Weights of a small masked image model.
Data: trained on rendered roads seen from a driver's seat, with toy cars, trees and houses, 145000 training examples, 59.1 epochs.
Rows from block 6 of the encoder of a small masked image model, named by matrix and row number. Rows with one number within an expert belong to one neuron, the router's apart. Each number is 128 + 24 x the weight over its row's rms, rounded and kept within 0 to 255. All counts start at 0. Numbers have three digits each. After the name is the row's rms in percent of the matrix's.
Before each expert's rows are labels from the 100 images, of 14848, where the router gives the expert most weight on average: "responds to" is what is common among them; "peak on" is the class under the peak. Only what is clearly more common there than usual is listed. The data: rendered roads seen from a driver's seat, with toy cars, trees and houses. In brackets: how many of the 100.
# router: router (encoder.blocks.6.mlp.router.weight, 8x320), inputs 0-106
# up: expert up (encoder.blocks.6.mlp.up, 8x80x320), inputs 0-106
# down: expert down (encoder.blocks.6.mlp.down, 8x320x80, transposed), outputs 0-106

# expert 4
responds to: tree (64); dusk (61); pine (58)
peak on: sky (79)
router.4 108:129138076143069131137119110113128139118152169124134112121109119175139133127093124080129079135090129115131105131151121137109133180132157133120150123144119111147129124121142158114102122136139186147129081122138132119109105130130112136092118164089150121149133140152127169124123140129138105142130110134137085125130139132145097
up.0 085:189128127126149128128127122128137128129136127129129125128127122116121134109127052129119128217150126116126129115113128121125129129129136126135237130128128127129122129129131134130129130130128132128091127134130129128131131209128125128126111129130128132127128129128129115126128128125126130128129183128120125128127129133147130
down.0 099:125129128129033128130128173125128128131128128128119128130129125127134125155129153128129072090130128130130130126132128137128129130129123134131124127128129125126128133125130129129127127132050111133128147128129066129127128126126128078129127135126128128128125129127125127131130128128127019130149127125127107127128127127130111
up.1 088:128127128144116130128128127128171150131128129128129147122126129147128127126129126129132111114127129105127129128128128128130126128128128129128130134128128130127124122128161129125129127124126134126115126149128107133122128159128129127127126131124125128130127130139125127089131126127126127086128155129126118128131127127131127
down.1 094:108127128127131126127124129128094128125129127126127125128162128131126130129130128126129134128128126127183129128128165219128128128130131129113125126129131121130141126079128128126128006126129135127122128129124128129128128144124127131124127180160128129139125124122133133126124130134124130128128129133125128098130126129157126
up.2 086:123144128133088103061127107069125128127131131128123125125121128133154122129126124123131129100128022136134122172134132128121131131129129129131130218127123127127131113114132130127131126149128126139128127128128136130159118128174127128126132133126124128132130137132126135124126111130133130126130126146113103127127123126131102
down.2 086:132003128130211133146124131131132139129127128104129129128127134024129128151129126127125123133130131128125132126124128126127130131128129126129128130125142127113131046129128126163132075126131136127120129130130128127129129113128125128104111125141039112128133101130131129125131125079129127130118021134221126092128125131126124
up.3 103:097128125117129128127128126128128115127130138128128095128126129126128128126128129128128126133125129126130128105008127127128129129129128125127143129129127128129129130128128016128130128128135127183127189128128127132129124126129128127112128128128109113131128126128129128131128129132126129130129130128123132124127127124130128
down.3 092:175129128132123131118129131130146127127117128131142134128126132129130132085128153134099128132136123124126126129127127128108128130130113129143126124127129127125126112128133138000130127128125150137115128129136105126128126128120129128128124129120131161126124124130128127056149128126140128131128152135121123132129129128123124
up.4 078:118127128128128128127128128131132130128180125123138063128124128126129127123128130128131126128123126128128130132128128132134127129131103124123077127128129112130128127127129128125129128126125129128129144125117127127128133128129159128131123125143130122128127129128130131128131126124117128126130116098129000129127131132129132
down.4 103:128125128141158132126127129127129109121127127125128128128119131129141129151129128129127127092137118128129131135131123126129128129129132129151128129129130126130127118125126124125126127129127127128128134137128127128130122130125126127131128131138128126116128126128128131126059126128126187126105130128130128120128114075127129
up.5 108:126094132126205129127129129225128133128130127128149133133125128129117129131147128129176130127130128125128127129123139139129126129128059129128126126036129132128118129129123126128129125207129127129019242131127128134126125126127129126152132032228129115128065129132129128125121133129133207131130126129131126126129128129128128
down.5 083:127129129126117127123130122128123127129131129126132127129085126128126086128129120128129128123126134128131131127129132181130129123128123130128127127126127128128125131138128128130127127128129128125121096126128128127122128133128138128122127123130133155134125126127128143130126128129126130127131128135128160133115131129129128
up.6 090:128128124176129126125128127129225124099087108104145128128127128145129130128128128128128129111126128126128129120131129128128127116127127127128128127127131125128126128130174135127161127123124127129123129206122130124121128151129129122132121128127128131111127185130129129129129012127128128129000127126128128128129182132100129
down.6 096:125128145127127129123129129119128122130135129128126130128132128104125122127128127128127138185130130135131131130132130134128126131113128117093120128126131120126128129123127123136128127129121130129105168076135125137128155129128119103128128163130156122135130100125122122137003182131127157127158135127128102105126127127155136
up.7 098:131129127074129128115127128126126128127128107128130137136132127128128129169255130131129135124125126134072127125129000156128130119131128124125131124129129128054128231127128128127128117134127130130127124124129129127126123128115134128130150132128132136129128128129126126126133132130131127127128131128150127118035191126127127
down.7 077:132128142124068120125134125129130135126128127128129124128144131128130162122129076130135124141120129129000127124128124128126125139118117128116130096129119132128128129140126179121122130125139127134133127129128152122128136130127092129122128247054129130127124123127131128129134129131129043101095128127129127175171215126132126
up.8 068:131128133096127098128255126129091126128126127131005123126164128119118127127126129127126129129129126131128133136131128126126000129127128127128160129130128130128128127129126128129130126105131171128129128128126134131131127127129125114128125126129126198131128122126126128129129131128088126128125127134124127130128122143126124
down.8 136:128140123128130129130127128128128127097127127129127255128127138127128128129129129134126129127129127128128128130127129128130160127130130128131128128130127129128127127129128128130128128128128049127181125127125128127128129128129128130133129129129128128127128130128129128128131132128123129128128128129129128129128125128126128
up.9 080:128130127127128127128000129129093127128139121126018130127127128129122113126127132128127129127176160127126208133126126126124223130126128127130216127128126128126127149127127128126125123118130137130129125127131130125127128130126127086127158128082130129129129157132128124129128127127129125128127129127130127132128126148163127
down.9 098:128126128133154128126077132127209131129116128108129000129127058129128130128128128130128127129127123128126128132131127129128125133130101129120131126126132127127127131128099127127128130128127129130240170127128125034128126129129128127122128127138125126128129126130130130126127130127134127129125130025130132126056128122130129
up.10 061:128010128129128128127128127127127129128078129131126123134131125132193128128125127127127127129134125255127078125130126128119131130129128129131130132130115141128133127123124129128128121136127052127132130134130128127127126126129120131124130146123129122129131130127135130127122124131119122128030128124101206085127130123130126
down.10 095:149134127127129125141129128128131128127129131126131136126092131127125125132128129127128128128126127118129255126138132128155127128124121125125126126126133127126129124128130134129126126127127255123116000128127126127127126126127131133125127127129127129128129119128127167128124126128129123127133128133127128133134129132129129
up.11 106:128126128130129208128128143130128126080125130058127134130123129127128205121130126128127128130151205127097129075109127128128128129133131128127158131124133129138202129131129024131127128123127129129128149129127127130128131128127127129171128070127125128132128128122127126130134129126127165129114161129127128127126128126128232
down.11 104:248084127131128141133133133129130130126124132151128125128130125124128132123131145127124128127128127071186128136127146131125124127127120129129128127125123128130129125124132155088145127131127129129117126131126128128127126125120090129128136190130127152136124135128128147125127127130126130117130243128161116127128131129122118
up.12 106:128126130106167128126129127129127129130116129129130134128101129129128147128194134129129122128127129130119133128129128128142127013128127128128155131127246131131129131128132103128130142127126073129127174127128060128128125128137128125128127127129129125100128111119122126128132128131129166132114127136134129126122127127128213
down.12 156:193128128043128125128132127128128127128127128128146131128100125145124129195128128127128128129127130075128128125128130128162128057126123128127127128128130128127130129128128130125127126127151127128126129128127128131127128130128118129126129130128128156129128130128128148129112126129129136128129146126128129087128137130102127
up.13 096:129129128134123128134127127147216127129128127127127128122129126125128128132128128124143127130128127104137140129132126128122127150126132129127131129126126129128128141126104128131138125128125150125000127126130129129129130132129128096130128127129129144134000126131122127126130127120129137130088128110123126129118128131126128
down.13 109:115000126104124098128127123126097127127185128129127127128127132124128129125126127123128126127127129129126128126130128127127081127127128123129183132129129134133130128124132125111128127128128128129000131131129127132125127128128129127128126122121130120127127129127124125146130114128109128148130136129137125127198129128128116

# expert 2
responds to: dusk (89)
peak on: sky (91)
router.2 099:127098104126093155145120128117127111131166132126135136086164123154129118137078140108081115126143138102118118150157165126112124134147156130150131155137151140161123096102102085140137138115149095139119155096135070140130109148175136105112131122095120119122112108119127140098104155123146156126116084139150129104123083117122138
up.0 017:097134123127116127131142130000115103122140131119129177133147119113149103126132111073045105139147158137174090132236157135166126128110126129126128124131177138139124135122129134128130098129120127167133159135126126121128185123133153131129142139121125102114129127054121140129142159132067134123117073127244115125121122112134084
down.0 023:113101109153148131051130119218140123112134125139124118110136137134184139128149210108144108129156128111127126143126133128164127131145082142104124116151128128094136139133071112101124119114123133111188160112149121128134132093105124161125136107137160134142137136160140125117108136123127168131143142105120077119129126131114113
up.1 104:140133128127128130125128126123128129128040130128133122108126129128130093128128117116127127130080124143133129127170099127131128128128130128128127130128128127128122129120128127128129128128130126127125130128112128128127132130130133127113127189127139126126124129129127128127124127129127127131126127130000132127129130128255123
down.1 109:132029129131131130129130221130131129130129128127141128152132131162129208129122127127130143130131130128138130116125128128185150127131132115128115120151201111113105139129128128128128132125127128112129129140136116126125122127129044128134136132128128080122127120132128228127137174126121128128125126108255106126129127128114126
up.2 125:125128128127127129128128085127121000131128129167075127127132128129129121129128132128059129130124129125129127131129134128127128135127128129129127143128127173126066128127127128127127129130122127128128128127127129127129129133128159128131128128127193202100127127129130128128108128134140131149128128128130129096128127170127127
down.2 112:138162130121126126127130126128133121128127136127128132123128131107113119115123128125133124135128126128131130126112121091128128125129126128128127061132133091163132034127128188128116129062130128124132140152128126125118127127133119130129135135197128129127127205023135129128213130128128133127128124127132137244127131174133125
up.3 091:118128128103125129129131100126129121128127129129127128083129128121129129135127132126147125128125123126152130159124131196119129129130129130128132130130131129031130128128127096000129126126128130130131000128113131127123129127126131129125125128128122129127127182128128127129126129128127122129128131129130130132130127130125127
down.3 095:128133128127130120128128049126130145130124126126134125000118125127000128127130127132125192129082129126128127127133132122128129134105131134128129128127122124128112100130124106136124130133127127127123128094120129135128127127127120134143128157130127205138132133125125129129110052069124132129127127130143126127130126125139126
up.4 015:103130116126122131137137147081128109122137133117130183129150118099126095131141113091066104151145140141160122134255146131135115131102135128122131123123163144137121139125122134133129110126114127147125164122124129127139218120132134132127139137139111103118125108041117133143134157133090147127120089124255109126115125113127120
down.4 020:123103096141140133049127120161138118123124126132124114109134132135168160138144169112135087130136120113131122143128142124207129127178058144117128118170135114119124130121099113105106116120118153130207158117159118123134137120109119153123136116131167136135140132146137128103118137118127170132136141113119092121119129134121116
up.5 026:106130129110119129126134129116125119126192131128136074137148154120123127122131084123094118143159163128129124126128147121128124110123127130125130133152173143130116129137127126127132118117124129127128157131128128120123142135128140129076137126127128084109118137084118131130139152129129118129132115125128126148121125124115096
down.5 032:108111130142143129085135102139125152118114120129143127068129134107136093151131221123131128140128148000187124141131126119140126134113110139128112112135097130109130127129090000088119164128124119128152111127124122128131125103127128134148139114135150127112147132125127121135137128150100130118131151128155087072133126117120129
up.6 133:129131129128091126126134126129128126129121128149099123128145128129208129128154139128128129129121126126129127131131128138129128128130126130127129127128128124127119135095129127127128124129123127128129129139125128128128109128128128127127128157123157139123128126132131129129127128131129127132113134159127128127138128128129000
down.6 104:126118129133093128157128131128126128129128128098126127069255121129039128127128129134128127129128128131124126127128127127130128126122128125132127136120131124129160128133129240130129132109123177117116129130129127126115117141114132125130133126131149128056127130135128134127127129128131128129123129106136127125126108130127225
up.7 134:128076126079127128128128130129127128130128128123129138128129245123125128129130130128129128152129131127128127133129139129129129128127126127102127128126130137129129128129126136129128129130127255126124130118130126128127126126127127132126127128240128129156125129128129128128130131129127130128127125130131129122094127105129130
down.7 095:129151129131129125128130118123129137139140128128125127130205105125129128130128128126123126129165131146120128146139124133127127222128121126126130128139129123132059232121129122129126128126117125129131170130128127129139124128126147126084128128125128123165129101124131126130125147128132128127173132067120128128128124125135127
up.8 131:129127123129125116123128128128113127129126125127065128127165128108128128127128127127128137129127127133137128129128127128139126139129128129127132126128131129129130127131128100130100122122124128129129150128131126129129131129127127122127129130123132128132195127128127159130129152130124125128128128126127111130130128129130125
down.8 116:125009131097122130133128129128125107127130127126127127129129141127127127119130122127102127131127130128128128127127128129124117131129142125128250124123130139133152129131129130128130128126131128127198128127128129133127128128127128128127127128128128131129127149125129126127126133128126126130128122156128134111255129130128130
up.9 121:153116128128127147049127128128129144127129128128128126126128128229166130181128127128176125126122126107128130127139023145130128127130128157125128129127122100132128128126127126142115127128131128123128129127126128129127137128128085130128129127054128127128128129255131128127131027131125128127127126128131133129151141128128126
down.9 091:124129127145161121127131128126127129129127129157134125077124123128087128121128116132124129128133127182132128126127128111128129124126128130131126128127175119096130127121212081131129127128116129096155132124128124118072128174131153128133087126152124129114114128121116131137130133127141126130117127128128072201128127123128129
up.10 095:129130128093128127129129129129129125128128128127126131129128127104125127129128127128079127128127128125129128129130147130128126130123127093129127128128137137070129129129126130042129124128126225127128000088129129126128130072127129128129129128128128130129128130128126127129127128128128128128127128129129128101129129128107129
down.10 117:000133122129130127128126109128130130131126123130109120127127121129122127131130141129154125129096128095164127150129131132125135130127128135129137131130126126122128125126124125125020127128126126128127204048112127129130124130128059130130131127159127128128129132086127119129125125154124217131132038126126127126127122127129130
up.11 098:127133126138126129230126023135122128127129128127179123012128122107065134124127133128137128128128128168127111115127127120132130130132129071128128128126128127128128129143128000160127129076126128079128140129127128129127126129129143118138129127127128126123129130133129128128128135063129127128130129128149128121128129128129132
down.11 102:152128127124119130128126132125128127127130129108128132255128128140129122090122124112095121080132129132125166126128129128127129131107130129129124129126174130135130127128106146071135127128133126130127129178125129128126130128131128023130126129127122112130128128128127130124127128078129127127130096130125130128125128130127134
up.12 083:130131128129133128128099129087112122133122128130135128130128126127123128124128000128123134128129064132131126125129196121149128128129128125130121130131130123135112126125127126134129100133110127132108130129127125126132135122128130129127132131128141124127127130117130131128126140127128128131128127127128123147085126127130126
down.12 100:128126128166143125129130127218132132123147128129126126125120132132132128128128255128125132127129132128122127125129121127119126159129129128130131128205117128114126130129122127132127128128128118130129110129135130136128127126128131126127130127128118130127128127130129131128127127127123113122130132129119126127129128126127129
up.13 133:128060128125128128125128125131127228129083128000117128126149146129125128127128127129131115128126129127127112128167128129131129126119127128128151128129125129129131133129129132127132125130139128129129129223128128128129127125128127121109128129066131129158127151129128128130148127126125124093111129125129127202130128129128127
down.13 100:130255129120130125129129126130127130128128122128133129088129127128125127147121126128128137134046136119162128128047128129130128109126135127149123129123124122126117123126120119127128121131129128127126192132128131135105128048135128119127134144127131133141127129127126127128125118131119126134126130136144125124129128173205129

# expert 6
responds to: line: no line (97); vehicles: zero (39)
peak on: road (100)
router.6 120:165119102119120114125106161151126163120108000137130113128095134147126126121109122117094123160128117116132138134137122105122127117118152070147109191133126132096135125122109157117127128075098153095124114113120148112133121174142137111129127128113113148160118130121126109093152132099124131108133141092113114133107139108111180
up.0 010:140106137127110123097144109128130141128146137120130131135128110158124126147111130083150118151147088176112130149136127133127117128125127140122128131135115122131113068122116113106129126101127137103118129130119128148198127152133131117124135138156117121118120112129129124125157149125140130110127130091111131138089085125124129
down.0 018:131135143114105092129114126133140127108138140124114113155153125113136153117129127111095132120133122122127128138191136110103127118133129119167139128000137146109129133172146123109150128112157128111123149107154113116142151098117122127132085127111136138134148153128128122139124129111186135116137129134123128141175164168137141
up.1 061:145083124127126115116128128123133154104129130100132128127128103140134129129142128128051128172127120129130128128135138104050127127127127125146137129133096129131115107126129125123167117076126126126128133134129133129147119126130124128128129130126129131132128126052119133128173128129135127130127126156164127154125134129122128
down.1 088:069127131126138132090126087124136115124137106132127135133136121154129114120133126139127122128168131199083127145138129131130135130133103125129132109123119143133110124170141119132128084129130124055128127105129127129215118053118172129133135112126229141117134110129128124128121124140130133129130126133104130131126150140130121
up.2 157:214082127129128127128127116127128128129127128111129128128076128127128130128127128129128065129126161107128129126129128059128128128122127121128129128128200128129128137122128123127128127129128202116129128131129129129126139128128128128130121128127077127000129127128127128128120129132129128128126129127128129127166128255127129
down.2 177:127130127125127127114128130125130129128117127107114125130123126128129129130128036128128134000129129109129129132127130130147125128127127128131128130127125129128128153129136129124093128165137095128130091126127129127209195127128136129128126127115204125122129197130128128126193133156128127165176129080128127120098128122132129
up.3 104:129125130131106127145130128056128129139128131133119118131080127132120129131128128130161128123128130130133124129131124129130130000092130119129123128127116096129129142044129157126126130141127130127128122143128144128130131126128128120127128131039127130131129126122130129127127113129130129140128129129130148127128127127128129
down.3 103:129124129130137130138131127106123097126125130122146130129131131128112071129126122133128139126128126129134128130129128131128130127136118130135128128124124130137127125131156136139127126125129122203134125172129128126133127127132132121160129129143164131126134127000126128127127135182129128132127133128149129129163128084127125
up.4 090:126131128129129125129128125131128130128124128124129129127129123127130132127129129114128127133123128137128129127127129129127128131129136128129128130049126127128109125127128151122139127125128130128129130127127092127128128128128148128128118129128127128126129127129127134128122132168129127132163182123125127133129237124075127
down.4 116:128130132130126162114128129136128134121128216127127110127129126125126125128143128130129127128131134127157127151130129124088127148128099089125126127126116131130126126112123128128125127123106131118109132135127000133182120122117126142129128146131128166124128127118128127125126132126118121128111131129128127149121130129119100
up.5 017:128099133126125124098132087129131147131168135123131132137121126164154126136100127124129125131143096136119126142130125125122123133117127124127167131132135132135018070114112111094127132094127140107123127156122129131129121163132129123130135143139128134115123137123135129126147136131146128110131137118126135138086121134120132
down.5 025:131129125124110124134121124117138122128137133119116121162150116131129151113114133108106135127129121133123127147239130099075132112149152124147143116000145145126126130255173129123160128130146131144122136059135117111141139000128130127131109128103136134130131137138130110120146127120192134120139140132128126138152141143134127
up.6 036:127122118109132128191128129120132118127113123122130135130134135133130110117124126130151133124135126132130129127123133130117124109115216141124128124204156122130112121145123136140120156123054127128127137129103128127093123130130134121124131136130124128125132157120126130128132136090129123126150158122125130125126255126137126
down.6 060:130146125129109120128172118082160129099141125121124112134126121093129130124133137124117124143135135132129128127118128085122120144131128123137131151126138095094124120135122141091124153138187183146132136119126132134079123119098171127123124121124129163146129147089135117066125129138120125129127157128128136137165105116129150
up.7 176:123167128128146128123129114129128128132128127128128128128127130127142129112127147130127056124156128129129129130023123127128126128129128129128128128128160128128138129140111147128119133127127157105128129045127126128129131132128128127128131127136131084107127131148128143128128000223129128127130128113098130132127135173127128
down.7 124:128128128129124184128127161127127130129126076127114126123125127129128225132108130126127130189072127129132129114127132127127129139155133149123131127133201148126136126127175133129127128153126130123128132059129038131074132128129144129128127131187138145127084129129123129132130146211115083129128127094127128126127120126123126
up.8 149:129127128125129128128129125128128127128128128143128128129130127112128127129128128128190092129109129127128128129136128128127128117128128128127128128121129128127128128130128134127128127129129255128127128128125128128116140107128129128128132133130136127129114042128128128129129128127138125090043127130128129128128129202128128
down.8 123:126093127125125116128130128125129128129165128129194128127128180131126127129128129128195130255128127129128128128118132112065127127126126127128124128174131129128128128076129128126128128126127128126126208128129140130129112129130129130128163128127126100127128127130129131128124131127127126128136127129120129128132070128127129
up.9 056:128126128133128128128127143128133127122127128128128127127128124130128128128130128129129127131129128128128128128129128128129132128127124128127127127128129130128126136128126127127129127128128127128128129128128128129128128128128128114128127129129121130128129125128255127128130127126128126128130129126128116129129128127128128
down.9 104:125129125113122125127127127130130131134129127127128130128125130127128128129124128126133128126136130122127127126130130128128126121127132124130130129136132130032135123133132125127135127125135131129124131124131127128125127129131129132129134129127129122130129160129077126126128109127135127130128129146133130124127128141127147
up.10 112:127127128136128128161128147129128128127124128129127128079124128134129127126128127127128130125141126127152128128129129128126131128130128125127130128128127130128127135128130132128128126127132134128128128127129128127130128128127130129128128128103129127128129128127129129129100112145128130126130129127127127128145124128130127
down.10 123:129128127124133130122130142129128101134120128127127129134129128122128128205130126123126128122127124125129128129125131125128125128128127128126129140128133128129160128127133148126128128128126131129128128129121124126129108129128124130127124126132128067174127128129127132130118130125132129128130137130135128128127130127128130
up.11 154:255075129129128128127127048128127126128128128125128131131125128142125128128129127127127012129128128108128130126255137128127128131136127129127128128126145123126128128123127128126123132130129112129129128128129128128163131125128051126141113127153127139128129127128122121145126131125124130094123127127127127169128124128133128
down.11 133:126127129126039110128116131128131132125127128124115128106139128130130127131123128124129133125134128119125128125126126176129126126125124027127130133123126135127178130130129084118130129123131127119127077122128124128115127099128113125134123255132131148192130128111136128217112128050123127161041120145128125110121127127129130
up.12 021:133098130123131124114134070129130144126124131119131130190119113138124154138119129112138122138127121176118129165132129138133120126127119128121145131134124103129130045128120117129129104100113127128122134113121127142126103120131133123125131131180126126124128119132125131128152187126141142123125136104127125135101119127083128
down.12 029:144162143113091125123136097114191148091132134111113118129136118110142138126127130110109135125138128128120125144148133126068123165129135112156144142076137175118137129131144122038149135111156125115128136103137116128137143097116140138115106128122132255141128161139131132125131131116151126123131151119122135133167134139117141
up.13 010:143101137123110123096144113129129144131142137123128131144120113154121127151113130106148117160155096173112130149138126135138116124127130138120132132156120124129113070121111109120125127099126142105115126128120128145190121142133129126122134135152115114123117105132128125125148154125147132104123129097118131141095076125124130
down.13 018:128149138121100105125119125126142132108135140129116112149152120117139152107128128110094132120135122126126128135181132110099125120134134121162147129000142145108129137152132130096148128110158127109125152098147116117139142120124124128135089129112134145131140143129128128140128128111183134120139131131120130144176154153136146

# expert 7
responds to: bends left (85)
peak on: verge (39)
router.7 102:150130133100181090105117132120093166171136125143152186151144102116127116140136126126120155117141112101133133110138174150114129137131128139134109124118090157110098131147112103126139106139128123137093149150119126161135111119118131137151135112162096117150155110147127121139143140126167181124146183144136138172177123162144132
up.0 119:128129135127133128134131119128131126126128130127127125121136127127129133128120127127150127137128127126121128134127160158131128124127126126127134127128127129125129129128123138126128127129134128128130129129129144128128124124128128131129124135120128128130127127131129129127126127128130129124128128127128128131128129012131126
down.0 114:126121125155128132125129127130128124133127128134127127127112132091130131123126127128154127069126125130130127136133126127124129133125081128131146129130128132128130126121128129134128129129118128136131129128127130130148129113130131124125116125128147127127212126125127130129110128129130167130132126127129131110080136128128123
up.1 080:128128241126128126091128128128129132128133130127126129126128213131132129128128055128124128144135123127128128082128132131131127128127141128129131129130126128152127130127124128128128139166129127127127129129128131128165130130128151130252128127106123010145132128131128129127148125129127128128129127131127124130126127001062128
down.1 087:128133127130129128127133129133052133128163129128128129127128107127130077124128132118127127129136129116063131142129128128129126119127131141127144130130129129125128143126119122126146148130126103153130129180128126123116125128126206131129130123063124127132127129128139131127172129129136129179126127126133119119129124126127131
up.2 069:142131150130128128129128153123128125134132121131129124128132142129131127129129127147129133131127129125139131130130143131124128129132129124130129128125000153135128125127128127127121055129122142169151134128125129129132163127128128128138132127132131128129128133128130131129127128128167130132147126141127127106129123146122107
down.2 087:126127125128130135129128129123141103127130127126126128120120129120127142134128128128127201121126124130122121135131130129126126128126122133091125124129255128122129140130110133136137208162125128124126140130125122128083120126128144134000152204130124126128132132127128105131128125127066124132124131129125136134129130041125241
up.3 103:127130129131128098130129128126127130128129126132128128128095113127125061125127129129128128122129128118126176153125126125127127137128129129129127127129129131123129128129129126127127125127128128127127129130129131128126124191128151137126130128120125136128123128136125131125126129128131127127127135096127128135127128217130129
down.3 092:129127128127130128128031128128000129140118123123121147125129125126127127135129129130130126126125129127126125131127143130131124129146128127127127129208127126128125120121131127126129128127129128130129127164127095127147127123122142124125121127126122128126129134130132129129126126130090130130129127144095121132116129069126121
up.4 118:129129128125130128128129129129135128129128127124128091126162132109136127125126128126128128129128128171124128142125062130158128232126127142129128134126157126134129127128127128128129127104115128125129133144128126128128128138130130127152125123128130128126128126128130128127126127127124128130105129128128129126126130118128132
down.4 121:128128120129076138131129165128128128128127122133139136127082130123125126125122169126131129129123152127130128130130255128131130129137132102131126130128127132125127127127135127149126130122129134126127134121134116128134125131128130149129123128126129123131128128128121128163095129129126128126127129132127139132130107139128128
up.5 124:128130128129128132040128126128125121127130125127129129164136127126108129126131131133199129146128129128127125129128169128126130127128125113127126127126128125128128130129176127131126128130127130127128130125126130168131124132125127124131130127133136128127129114126131125198134130127129128131152135130129089128127128153129132
down.5 110:127128130129006129141128127120128123129134128127126124132129128125128125127129133135064127126128129129126128128128127203125125125129123130126127136128128128128127127128129128128129129122127112131040167125129125131130129129126130125125129127130128127128155126131131127128128126134122127126048123119126143117130129128129140
up.6 020:118167125141114133147126124138125014129139128130135131125123132129113123124160136138223131182130135108123143133116130129132135130123113120143063126112121128128131124125128152127116129146129129105116125159124146106135201129127141142163120134137171117133084232114128129131125111129129131132073128123170149128135124128124120
down.6 042:126125130125134117105120125146128135157124148115154130120128127079132127055127128111106132083168133127130133134121127004137128129133246128112191127122176144133136140136128131126148125139144116126133099128111119153008130128129121124127133123136131116133124135140125132139152155099119160124128128137089126192137107117128210
up.7 111:130100136127130248125128086130128126127112132128127128127127156149128130131127129134127126232127126123129127128127128127085130069131128128128141128130131114158129132127140113128161140127129123147126181118128153129126127128127125127154133054127129101129131139128128129135128128129072129128132114128133129129127125128130053
down.7 088:127131128130121124139123128150122135128126128127128131120124127195132128129220130129123159127123125199128127129247134102126137125127126124121130127141124129126190131111116124149156122137130128115125068103128129122125128127127105129128134201128125128157137069131127129118129133129130132106119133136131127115121124128132127
up.8 099:126129130137127124132129129128129126127131128125131128127122126127128133128128129128131128104136128133141128130125127128128128129127143209127129130128127131128134127128093127142123128175130128128131133134128127128129124131130129137201126101108211172123127127128123129125128123129126127127125127139129128123122128123125128
down.8 071:127124130099130112131131132141128144128255126126169129131134132067130117118133127127149131132134131129129106127129124147133122105129131128133130135119128133127127146168071123127124151184128136138134129126131140123116133130118132140127132129134131131097127129129130126255134127096160127128125122129115126143125130121068130
up.9 105:127135124128129126128123122131130130169128125125107130148158125129133161127127116125123130128124128126131129128128126135129129129129149129126130214121123126128127127128128126116134132113136151128149127129136125131237125185134127125125078131126119124131130067128127132132130128132090117127128048133130137057128126128115045
down.9 097:127133128126128129126121150130134129127131123173171130132132129170129095125141129126134128127084117076129129135131125132145125128144126095132127126141136121129128130127133128124125128128132130128134127127140127127128124130127126130129135135127113128154122130113123105094128098130141131128128131143148127130129109123142127
up.10 103:127128125129050128128129128127132132124129128129124130128127127131128124126127125126124128125128128125077128093127128129125128119132128128127128127128126123127128127109115127126125126136128127130106117127129128129128127127126127128130129139128128128127128131129129126128134125128127128129129130134128128129129131132153131
down.10 104:136131128194089128128126128131131124115056128128132122129000127128129117129127127125193117179128126128150129125119148127128129184129130130127210115128129143128120127122130081114122124135124130127123126126127119123127130131129129119130129128129128131128127127106129135128129129127133133132125126130129129130076127169129125
up.11 103:128129049127128124127129128136125128129128120129128129129132130128128127129125255128128128132130128128129127130129124128128127130129096129129128189124127132128127129128140108128127128028128129129053140128131122120127129125191126129130126129126129126125000130124130128129110125128129125127130127090129130127129134129126128
down.11 169:152116128101130127255128128133127126127243128132128100128138128126130128124128128128102136076128123144129128128130015128126129130129128128129155125128129129128130132123128128127126128130128127127130102128126124127131127124128128186128127128122126130128192110128128127128128129128083127129129130132128127126128128094128126
up.12 109:128129124131135129129126130127174128127136118140124127123129128132129087123128171129128127124128132127128126134128098143126127131125130128128126126113127128123125130130131087128128128128121129127129131129128130123158128124127132132127121126117132136128110127128128129120144111127000107127129130127126130128123160139127128
down.12 120:130121128111132125127128127125123152129128127123116153128157129124127127127128128119119126113138186079125129128131128126148128129124212128135128127128150130129128179129136126128122129134130092128131114127129127188131127127129127132129129142127126138130130125128127131133127133128068131132154130207165177125133126128129134
up.13 070:128130126126238125126127131255132130127124128130127128127128128128125120127129093127127127125124127122128128128130200127131131129125128127131122129123126153128130127128128127191124111123129133125121127130128127126126128126126122130128127129126041135129124127128127128127096128125129130126136130121125031127128126129128130
down.13 109:126131126126130127140128128073127119129134130130047128127173128128126128130128149125132128128128128110129128145126000129130131126130125124125124129128132119129128123124129124130128126126129128124206138128129128130132128129125129134128157143126162128128125128130129128128122112127127127093130125126126189129130128125127127